A small contrastive image-text model, trained from scratch.
Model: 17.8M parameters, 64-pixel images, encoder arch vit, encoder norm layernorm, encoder activation gelu, encoder patch size [8, 8], encoder width 320, text encoder width 192, text encoder layers 6, text encoder activation gelu.
Rows from block 9 of the image encoder, named by matrix and row number. Rows with one number belong to one neuron. Each number is 500 + 25 x the weight over the matrix's rms, rounded and kept within 0 to 999. All counts start at 0. Numbers have three digits each.
# fc1: MLP up (encoder.blocks.9.mlp.fc1.weight, 1280x320), inputs 160-319
# fc2: MLP down (encoder.blocks.9.mlp.fc2.weight, 320x1280, transposed), outputs 160-319
fc1.193:489547513512526522530534478503525475495470474529478519503521508532482500499507517495496458534499500509506498477536486500511527502510503511523516525485506505490497512483515548515496538488515495504477493519460489487486490494459499480504539487524520510517510518500519528523517471511516494524488487519530488481454502486521531499541485500543500510519519512502498490481498491512490545512497524514487491506514475516514503505479472499504513495507500497503530498479489470528515523479482486
fc1.194:489503532456479531503500482574506535508464488500479533514522516501516505499482536465533559527514468462511481510538502448485508523555474473499511510505517530472511485508512480494485493522492463498479462491513464515538498527477499509499523489526509491516508519467492489498519517510490478537492559508503462522517479476507460467489468505501504473472473471556458522514442478466462527510563550474486474515498483522483493490495497504506521511462515543469479460501544504500454504504515485
fc1.195:515565485467508510554485527507508505487491526441483530529547506517518517508516546449492511492519495489498535490496465522492531527492528476442527525482471499517461469477508492499504518501513494510479515535486507482477510454555528456546561441496516453505507539494488543517518506482504482504532535495502535463481496481565529504514484506466483523536532477488458461525521471457529459517489504496487468502474514557449542459463465449496463497499478559502483527462494460465474488490541470
fc1.196:506499500468524498488504451499504520502457491477489505521516514533481492497484499513514505530528517522507502513503477501506519507519477528486522485512513492503469505488493495484506509502488488512489485500477495472509522482503475464524494496509518519486525516498491512489496474504489501500478487513511480488513501508502483486526485516516518505539514502503495499518547503466491512538502488466513507507491502515501492473508516490481513492467491519516489486519473526527498497486510486
fc1.197:514511537504484512520530487488509505508488505488537512522503533521455477512483497527425534512483540486478405507512578502492537469457489484475483578469551547491480500570548485468472480471526473541444484466487442425539556565504515541489502502548566517425475477454518548448570509508499472516509518481487525512536498515555512511522495550458438480562539518461494482468519466454517481523479531448509496485535483463534541521511455477541478451476511486525460458479547501532482538508496511
fc1.198:455416473526455543508451563521458459522561509523381516506590477492519591489526548455555540550534535451386485445461533504452496462490567465495520498570512500528519509495548563482616469472433478504521549483470518533563419439542570438452469420490498556506446464504551511479506605447489489532489510430529458482368632485483501525505501446470494590507449503513566490502539515540474385493471501524441552501481547488476429557454484432506525458532541412537486541465540541538464485460481488
fc1.199:510486547477522459490492502453484495509535484553488545483529463537475473490520492513516498533505507489463531498490510523507522482501483535454475479523477487489460536514562514442462483512494521478520517483485486506533484455473545477523495495518477505506513511522484487534504464496498490478523490555484457494493516491519493501516485477518480469517477522513526513504521529464485487482493489499507489496536503484566494512502481517493497432516463505530508486529537539511462484466493493
fc1.200:505490466480463491532491511508481482511496510487502522489502491502532515488502486462501507507487494529532507485476505518494509474526484483518495501523519499511508490492494511512483505514485537509481516515495468475496474514495526488486504500516500463495488512489510484479491520487492516496507506503475483496486482495516499468507507473499486481492490519492515503494482492513497507494475489477503505473477508495509511496483503505508526504498494487478510505522524499506507528494485487
fc1.201:488506515463475488469523523511506505498509507536500506516472468514464499494538531495521512512496523503540491508477489507506507531513506492489536529513524507513502479517477497484506490510489490497490490497503495507493505473522497467496521485476504475506491501489506514483485521518507482503485485506507542505479523513510482498480480478502507505488524508522475541490503507519494509491500482532502467467511479496498516506503485510515490465474479510511513491513490475490509500529505512
fc1.202:463477524504476484500499471498500515514485476512518517537496494496500522466481498522509515518513507484516487522482504484516508521530511492491500516517496469521492479479497508502484513506487487536507493523501481472510499492487493498479551495495523504477487501481476479482504513513480503513502511472482541515514498508516508512506458483490496503504500504492481488511490487520524505541501529506522499480509506527512485491454490497516492502506498491495482481504473484501487513498485486
fc1.203:523534522463508546498493462519458466486496492525485482518500483490515548513497491470491505492524502482520519498480503503502468474492483521527505502505509466507509516494504488481471522527511479490523475493529507512493497488487508500511467480508490493510496492490505465494505505494521499494487480472547517537488462506491506497495477497471513496536519520514517545530504492542479467509509503468492487520491497508509522488509468474492498504497472499501490494474488473499506489491477472
fc1.204:511474491478512518514480498499500488465506528490512502484501511538500504494494479497504503489509516506517484498498480536513516487502505486511514482485468498506509501520497505511485474513476488476505492487480497497479472488482489521495456504480504479494510515484490521516513486485520518516495496503521480532515515499497515497496484495514508504518496511479508481485539505513483489504511493515526498499520496509472516522499510511464521500504473521494473495511519508520520498488489477
fc1.205:508495517497465510484505477505522528462510524486481536501527532477487536494555522517481522498516507475517500496445519539508494481515512499515528474525539519544536500496504511509520490496520488527487505483502487489483540470510489477506496505499477493543492513501478512522477468494519508510500514492490462469493486490483503486501481510510502492511511502521504480518503508451497508468492537491494502494478532501519497521504503466512491484505492500507477485502462527523485517492472479
fc1.206:501501530472511491504518473499487474525480527514470497493487490539511497524467513468506486500494522525494489483492477517483502503544508519497520515505496500488509501516491491481516513495501502512492474518514496471535484525514502504520487517502519493500524446508478503502498509472516520531496488487503495505490511473496499499556505497544505525507512487520499485487473500535521478481514496499489510486494504499481503503488479522500475490520514494494482487509493484501525485520486495
fc1.207:480533514503530482505480504506503511498496495499501529509472491506520481512485502509493495496483506516489518506494500515502494494514495492470527468504522511511496503514503505470473489495517514521470490478493492491511503501508503489495514516513486488531520510496514510513484503463528529551502497490521476502502504522501483484503509514488517497492504516509498482505516514508512488503520505512482525479474525489513490478507497498507488489509447534510540480503479524522523515500500509
fc1.208:492474497490505483494509475497502509492516504501507502492495521497486509487504520480489460482485521511498515501505489482507487517496497471491460495483497484529516476508522482492501456479477506512500482510489468500493509469495462492492497474516548500500506517501485499513507506497511471545533492498489480512502503544502504489506488493531470491482461485525514493504526480476521506542484500489532514516498499501541473505528504486522467465491529508507506497499499508504465498495477523
fc1.209:485470505496487465507498507495525498484496492468521517486498511507485511504501521518508491518490507490513496511497487499486506534494497488476508496491487506512489475489493497498484513488509490502488509520485486486497513507520480469500497483527522486499507517488493494488501504480478502515514488473514501509507500499499494473480503523509497504454506490489493494507506481470505520504466512501491481514475498528494491494516499463506502498474502504527483484481529520485459524477493486
fc1.210:497507500491486486519483496524497498513486515481455500525512507492514517497485516515533503491496507496519465493501499527446505477499476518504498508527484525484524495483528497529492479536524476523519488485481511522515499482507512493487544502483493516499536480524482508497475499485494536480509469512500490489503480495529508484459485505498532490484528494528497529526491503523488499507530511476487481523506517515466538522509442445527506503480474492509505498536520446504517474464497493
fc1.211:508479527470514521504494499478501500500489516484511485519512480522514481524498496490526494503506534452505475477507515546502488491523493496520536516521487510474495460486512497478499488518522485503493514483503511507510538494506485505474527555483451510470507496469530521501509538487543499493519508496506490520501515493513521527496465480512514523508495494470475494517517460565486485488507496482498487512477519507489497526515505497459521490519491502509471498462537473511488480518498492
fc1.212:515504522498508502458488478528500476492488491477501481483522496494498499514496502506520518490501527492514502525469494508542486510507488507507507502534488490486446565497514533503474486491508510474496491498454507451486527495522490490524524515487504532459533483510499518523473491524508490524517518512483515487497531485522486502519474502492506487509491505488470491528530487505502510459473522514511510494477510473479543478517481505514479502474511507529490509493504493494522515487511462
fc2.193:498496487455495488500490525472494519516493516473529501499504494511505517492511465507545503493517486465502500535481514495485502472495507497470501481497485487507458493516475484497501508511499492508510500477515509482488483502513467470482475506468464492481499491475494502480483499470498504514508519487508504530491513502472469495472528516501508510481511482500477520523480482510504481512494471517505496495509537521486507479541540476498524506484519496486510499508519505493497517532510519
fc2.194:566500491522503458485480491495486524540483491533537483475438452513482511476524524506449501481489524505474480502480541514483497457446478484503530515503509538514438515487504531510492495495503530507471505528489493473489487476559491485500523514526472472461520488471496498464536522512469476530491533488528478491524531518449507477469495533522548534532558512458487503478532509533483465524515448468472507504474514498540459511506512528512535508529470481509494480507494460514554541500492535
fc2.195:568502457536512498528539511550475510438434514432459536426533514575432427493515536515497508513476553550514524398498487510535551506553531568524521524487511508488446472526473491517488568515586526502498490534480489485446609490469531457537572507526457457464426552500477516506428494504551473453514572532449526449462499414500568511513476563441436465478542520479488535576412489509508412451498518464519453496499488488493513470495550513497505513499474506503528572494485442469548425534527496
fc2.196:492535506519473485497481520515502489512502521459495498486497522481496480482516514482520494505501505464485506493511513505493497490526526515523499512488512487494499514518512503484467498520491497516505534515511501484488487485499489536492470529510488495521517487504463478485469512504518505463478519494513514522480504464518529500479505491479493514496502473503504512500492519521494486489488500507515492476519498472511518510494503478494517522524532489497496490472509502494525511494493491
fc2.197:508464558494504481517516486529506476467541490519474497455553481473523509484531511455481501485492489477518448529484457464462477494549503467489540472493490485528531514476476544505507534509492454509483474488501550488464496485435463563512497518491504481549504510525485521482486481433480517504482499543494506536535512516460466488487475535512481477486471486496481510484474476527529497508502481510520504502506468512529524534522508510463492506529476534453498535513518507491458481456524525
fc2.198:432476488489559451511546459558547434564404510433535541416499541546557578483476442493472396533505494535489566503475457495515460512528429494560546556551527525442496593507500448520495505533479437430560514503523546547444551542506492508477480503398526517538480461531478545545504412581473505478401460479571424479481491602500444524475453587550496499472515525498503557560468477494549534497529547483516547458530455508573516448480533483508531567580459526540583517431453549537476477421497477
fc2.199:487522504534479485496522498504525501494515484521501453510463516458493500547459462493485490446472493500503452512525487505501478483501506487534530524502502484508482502524464543492540503503549481524477483529473498517503530524478502486499505466495499484490434493508505497490470517494514485493459503499490507520472469497495480489453516533501506536498495503469504491491499502495501538499510475504501547481476458505479506548474497500483497502490510506507512492489519518491525562531472517
fc2.200:513476507503513513470495508481491510522476489506509498502522500524516491490495525511483498522539532468499498494511519499514507498466516520483499513485495526503507500523487498509529485483507468482498501472508501504509495496485501484490499482497483532489526481534489532537500500510497527502519481496521507511499535512478513510493529490492500506500488495489474517505490500473494489541519518515478486496512494489486503480509495487497472490485490485511504493502484505507498500510519530
fc2.201:523519497521487489532498504501476513496490494485498500517524514493508500515483482494498492495499487504483515493530504472508534487471512497518477488504492496483490508481516508503496500494497500501516499507516502520512478502466507533489493501520493499496497507486504494501497498503492506480504501489504496493521491477498523512502505542505476529464500511494493493511507495497525507483501487492528517531478508502499497489490521480462478506534482499490491507479511519502496490485505486
fc2.202:494510518477489488502501540508482512502509499510500511483535495517500489513507502462484504493506483510515516489498490518530524478485495513522482479507499532481526523495509498505497490480494489467488516491526509511525497507510489491500479483510488490510521489492498509483484507491517503461506495532506495507505525478489521475488503520504504514495520507489521524486502474473492480503537489493465510510500498459500533511518497501500506482508504502498511500479511483516498492490496534
fc2.203:474450490510477483506516516503518510507473489489507515478508524510475455472478499509501496506489488496518453512526511495440527518489467481475492540518516530481511497511493530530476471490466532514450525518493508482510482470538477513507512508501525513483497516473508526484512477504509497517501478508459506468497519478507532484524537511506491475483504469477512455504506517496529527468494508543512484479478530485471526500494492549490464501479487540511494489472503517521503498507486508
fc2.204:478474517499531503495537504506483549507523529511480501523499498489513502501465544518522499496478475489515545516516543488479468498491524507456492533483508509497531479481494501488527496497484541493481506504504477517475519504513529509508511487525497501493535521496517484508511481493503482456516500496527550497511469445516520509503514522492500480513487506518492522508516508465521479498489479490507513505524492505510484523477486493501498507497507507483496490458495519490492489524490484
fc2.205:488511508503527499540509514516457490502480482502491482475472490485521481501487500512521489464488502492487498501504492465486504497533489528505457519501479501491486519521494481489474537512512497475489497511502498499511479504489474545502516486539506529509500464529525489505485524502521504457505516523490474484496520483530480490477519496477510542489484501501506541507490491539504480487487461484505529457507484455489509502508509527506498525489506506469525490493526501501541482470516518
fc2.206:489491478510492533483484525490482512484498517472525531522534500500490476503504477525486528521484492504510508511502485495498518503448511497499500500509523503497496527506494523504477481518507498513498520477476500513476516499480487507504474495489504504510507516466526508507501480521494484491523515514519501502500492522473508498459506505492491482507467469510521505518500458492505495546495495511529494503499489486493508507496535490501494503476499500531516511476474502511515524483510515
fc2.207:497477488503491514495516509500491502495482489498483489479526493491515500470511497506513485498507493502505479495499483478491502496499495498542470523503512470486504492498511494512505505518518500499526494496520511511486494490498485486512490502495493506499487514497492514483479512507497481487485512496480485470488523500507485512510513478508506500517493489492506522504486495523468490511469508483499488515521480511526508526486495521478509492516523486486481520474532491498497515515519492
fc2.208:497506541521487512498487516502504504492499502490498491505491475507504493495474481516513562495505471482519474499490508520503510490517527517509529507498520497484481489504520522516507503528508483499482521502502537492506467544487531512495502512497484485479499472480518473507520492525486537491496488513509537535473510482496489505488506518507500532492522503515478507482499507502496526492536504515510491480491505515460536502492512522490501483517469470482460497498496506472496510473516508
fc2.209:523527507494492528492521506513496512489512510529499502503507484495491475485523478494496500500518496508485480492498507508514481480507490512518508485497520507506518504521537498510521466502520513508514493490502498496475486503497522514492511520486494496502483491502510496511488506523519514503490509501493498508490473507496494509506491492489498511527491496506486486501475515505490483492520490513504532496513513493514510490474510505492484491512519503476521494508475478505536471510493514
fc2.210:472500508511540510457510480476495473501492498501530502516484454522495486474516496487503466489542513479485524505506479496541478536490509457499504510491527459504459520498491495491505526481476536481483499487491520482486496517497506462485495493508500484507495537509497506506520506488546467533454521527499520492498522509483506519523523523513493501532498519477501496476523466480505523504498475508519488509514470504509456516485519535506486533520530490480489484485493522512519514506514513
fc2.211:486490514487506517491507488521510517500495508485511545507526548496496528518490543508476495503478522520501531499484476483492514478483493528476457496498493517539482528506471513518513498496520506511473481514506507471502504496514521509521475463491511476480499503520497488493453507497498472503495503496500491497502491509521475481531532499484488472521491508518493479499486535490518486497489524502545513467493473511508490504479504511527498509463502512482502533511487491510515517503498539
fc2.212:478508486473501508515502536493478493502486490506494490481485510498504472518509505492477528494501506504505506458513495484444527474471498506510513486462494500506495463512488492488513531478562469530482494517528483494500477487525496471529465486498512502526492487504486498480507482483501508473491514508489490531494505497502517502480498483498502490504519484498470513521514500497495472497483510517469502493497479506544475490493483523502531499490509528518509495484530483504478513471501527